From a checkpoint of a small contrastive audio-text model: encoder layers 16, text encoder layers 6.
Rows from block 12 of the audio encoder of a small contrastive audio-text model, named by matrix and row number. Rows with one number belong to one neuron. Each number is 200 + 20 x the weight over its row's rms, rounded and kept within 0 to 999. All counts start at 0. After the name is the row's rms in percent of the matrix's.
After each neuron's rows are labels from the 100 clips, of 14848, where the neuron reaches its highest value: "strongest on" is what is common among them; "loudest band" is the band of the loudest frequency at the time of the peak. Only what is clearly more common there than usual is listed. The data: Morse code for random letters and digits, with fading, noise and interfering tones. In brackets: how many of the 100.
# fc1: MLP up (encoder.blocks.12.mlp.fc1.weight, 384x192), inputs 0-47
# fc2: MLP down (encoder.blocks.12.mlp.fc2.weight, 192x384, transposed), outputs 0-47

fc1.55,150,190,202,184,185,180,209,219,205,222,180,188,158,162,192,215,228,200,216,188,180,220,203,235,225,209,207,200,195,206,208,214,230,184,246,215,216,195,178,204,239,216,188,209,207,157,203,219,195
fc2.55,156,183,195,225,189,189,189,236,234,191,204,187,209,201,219,210,174,203,181,192,227,198,185,203,196,190,213,213,165,225,218,198,164,204,205,207,231,185,176,155,225,184,189,243,204,210,192,213,176
strongest on: speed: fast (71); the character "4" (41); first character: 4 (29); first character: x (26)
loudest band: 500 to 1000 Hz (62)

fc1.265,081,207,188,212,168,205,227,241,187,184,191,182,209,194,199,204,196,177,201,206,192,162,214,167,200,225,208,171,235,186,191,231,170,230,214,212,199,205,195,195,227,214,210,202,208,194,198,147,220
fc2.265,082,223,181,222,212,174,154,171,229,238,205,194,173,186,190,192,230,211,226,174,203,196,203,193,188,215,197,168,201,190,222,184,190,192,201,190,207,175,177,178,228,182,194,169,208,203,203,261,185
strongest on: speed: fast (71); the character "3" (35)
loudest band: 500 to 1000 Hz (60)

fc1.375,104,166,203,210,186,183,186,190,200,202,187,215,210,173,224,209,211,196,223,149,197,208,184,208,226,198,189,227,211,216,175,192,197,185,205,170,229,218,192,210,213,225,175,161,200,198,183,195,205
fc2.375,116,222,223,154,196,195,194,170,221,186,155,217,198,213,223,192,199,193,219,188,195,215,229,194,212,201,212,209,183,192,205,173,213,176,197,186,222,191,225,161,168,194,200,158,183,191,203,202,200
strongest on: the character "t" (92); speed: fast (77)
loudest band: 250 to 500 Hz (30)

fc1.383,079,238,188,194,198,187,174,207,223,168,164,206,196,192,207,189,215,256,215,207,211,190,225,184,207,222,210,192,169,223,225,165,170,168,219,192,227,211,209,240,222,218,237,187,213,168,197,190,228
fc2.383,082,178,179,204,180,221,223,195,170,239,212,216,194,225,186,224,185,190,219,199,169,205,174,170,197,192,169,188,237,204,233,192,228,163,219,163,167,194,239,200,259,179,190,227,190,201,172,203,215
strongest on: the character "m" (60); the character "a" (36); the character "w" (36)
loudest band: 500 to 1000 Hz (62)

fc1.212,085,188,234,172,171,187,199,233,180,189,186,218,217,183,184,224,206,210,184,198,231,239,185,201,213,210,205,227,204,226,170,190,216,225,174,201,194,196,220,195,192,178,189,198,213,199,197,225,153
fc2.212,090,217,163,198,185,240,185,207,210,202,256,167,158,229,214,217,195,190,224,201,176,203,217,196,185,200,220,192,215,185,196,220,177,167,214,182,222,171,226,206,219,228,185,207,178,218,183,207,206
strongest on: the character "m" (34)
loudest band: 500 to 1000 Hz (72)

fc1.262,105,193,175,178,196,235,210,214,125,214,205,175,197,215,242,210,215,205,221,190,242,211,206,225,186,194,190,180,206,197,207,206,206,190,193,183,188,188,210,184,233,165,202,198,182,173,194,204,195
fc2.262,096,205,224,204,193,188,181,190,237,205,195,221,171,213,152,218,183,202,215,208,171,193,201,193,200,204,174,167,179,217,165,186,192,214,203,218,189,175,222,212,175,197,207,156,178,213,211,212,213
strongest on: the character "g" (52)
loudest band: 500 to 1000 Hz (69)

fc1.154,103,214,225,201,183,207,199,212,219,221,181,174,201,197,185,219,224,197,166,217,179,192,219,177,198,173,208,227,203,176,202,203,181,189,219,181,172,161,204,198,236,179,229,201,194,227,204,170,208
fc2.154,092,174,206,207,209,209,219,217,161,183,192,175,198,187,185,214,173,184,190,187,158,215,196,175,210,177,205,202,229,190,200,152,188,194,214,213,204,141,221,183,232,230,179,198,200,185,176,237,181
strongest on: the character "2" (78); first character: 2 (66); speed: slow (66)
loudest band: 500 to 1000 Hz (63)

fc1.321,091,189,145,180,198,213,250,196,228,217,244,198,221,163,183,196,173,257,197,245,201,204,200,193,188,193,203,204,252,174,193,190,200,213,184,158,214,211,205,180,197,207,208,225,222,209,201,199,194
fc2.321,101,193,249,204,219,157,185,189,176,200,200,204,177,209,219,199,212,193,191,148,173,159,202,194,169,204,178,235,173,199,215,215,212,137,185,194,206,205,192,197,200,193,198,201,231,201,206,179,201
strongest on: speed: slow (65); the character "p" (45); the character "g" (34)
loudest band: 500 to 1000 Hz (60)

fc1.277,100,194,194,178,178,224,192,207,210,172,214,221,184,211,228,233,201,168,154,187,185,202,211,211,193,195,195,175,199,218,172,188,237,218,199,191,179,197,201,155,219,152,223,197,220,189,156,233,225
fc2.277,102,166,202,183,186,209,201,211,177,222,189,181,190,198,229,197,206,204,141,202,193,193,204,191,240,176,197,181,253,186,210,196,206,181,204,250,211,203,193,229,217,228,184,185,215,189,197,191,204
strongest on: speed: slow (60); the character "2" (54)
loudest band: 250 to 500 Hz (30)

fc1.244,096,209,155,201,206,201,214,210,195,196,180,212,200,218,179,229,280,201,190,196,184,159,176,201,201,197,174,168,177,147,202,209,238,221,185,226,212,192,220,223,226,202,209,207,205,201,205,183,203
fc2.244,097,177,203,189,192,190,214,150,209,234,203,211,175,216,192,202,163,204,197,216,206,202,207,216,214,216,198,220,239,175,153,204,210,185,168,193,221,198,176,181,176,220,206,181,168,181,216,179,206
strongest on: speed: fast (87)
loudest band: 2000 to 4000 Hz (25)

fc1.205,099,189,152,220,213,210,183,196,205,194,186,191,185,157,193,208,203,179,223,219,233,208,217,161,189,183,219,222,237,173,181,213,208,187,215,156,223,235,237,220,203,213,198,214,169,204,220,212,191
fc2.205,101,204,181,222,245,192,194,199,187,222,211,177,197,190,189,216,170,178,220,168,211,206,216,211,191,178,218,203,245,181,179,217,234,212,198,189,217,189,186,225,177,191,189,167,192,178,197,184,191
strongest on: the character "m" (42); the character "n" (42)
loudest band: 500 to 1000 Hz (65)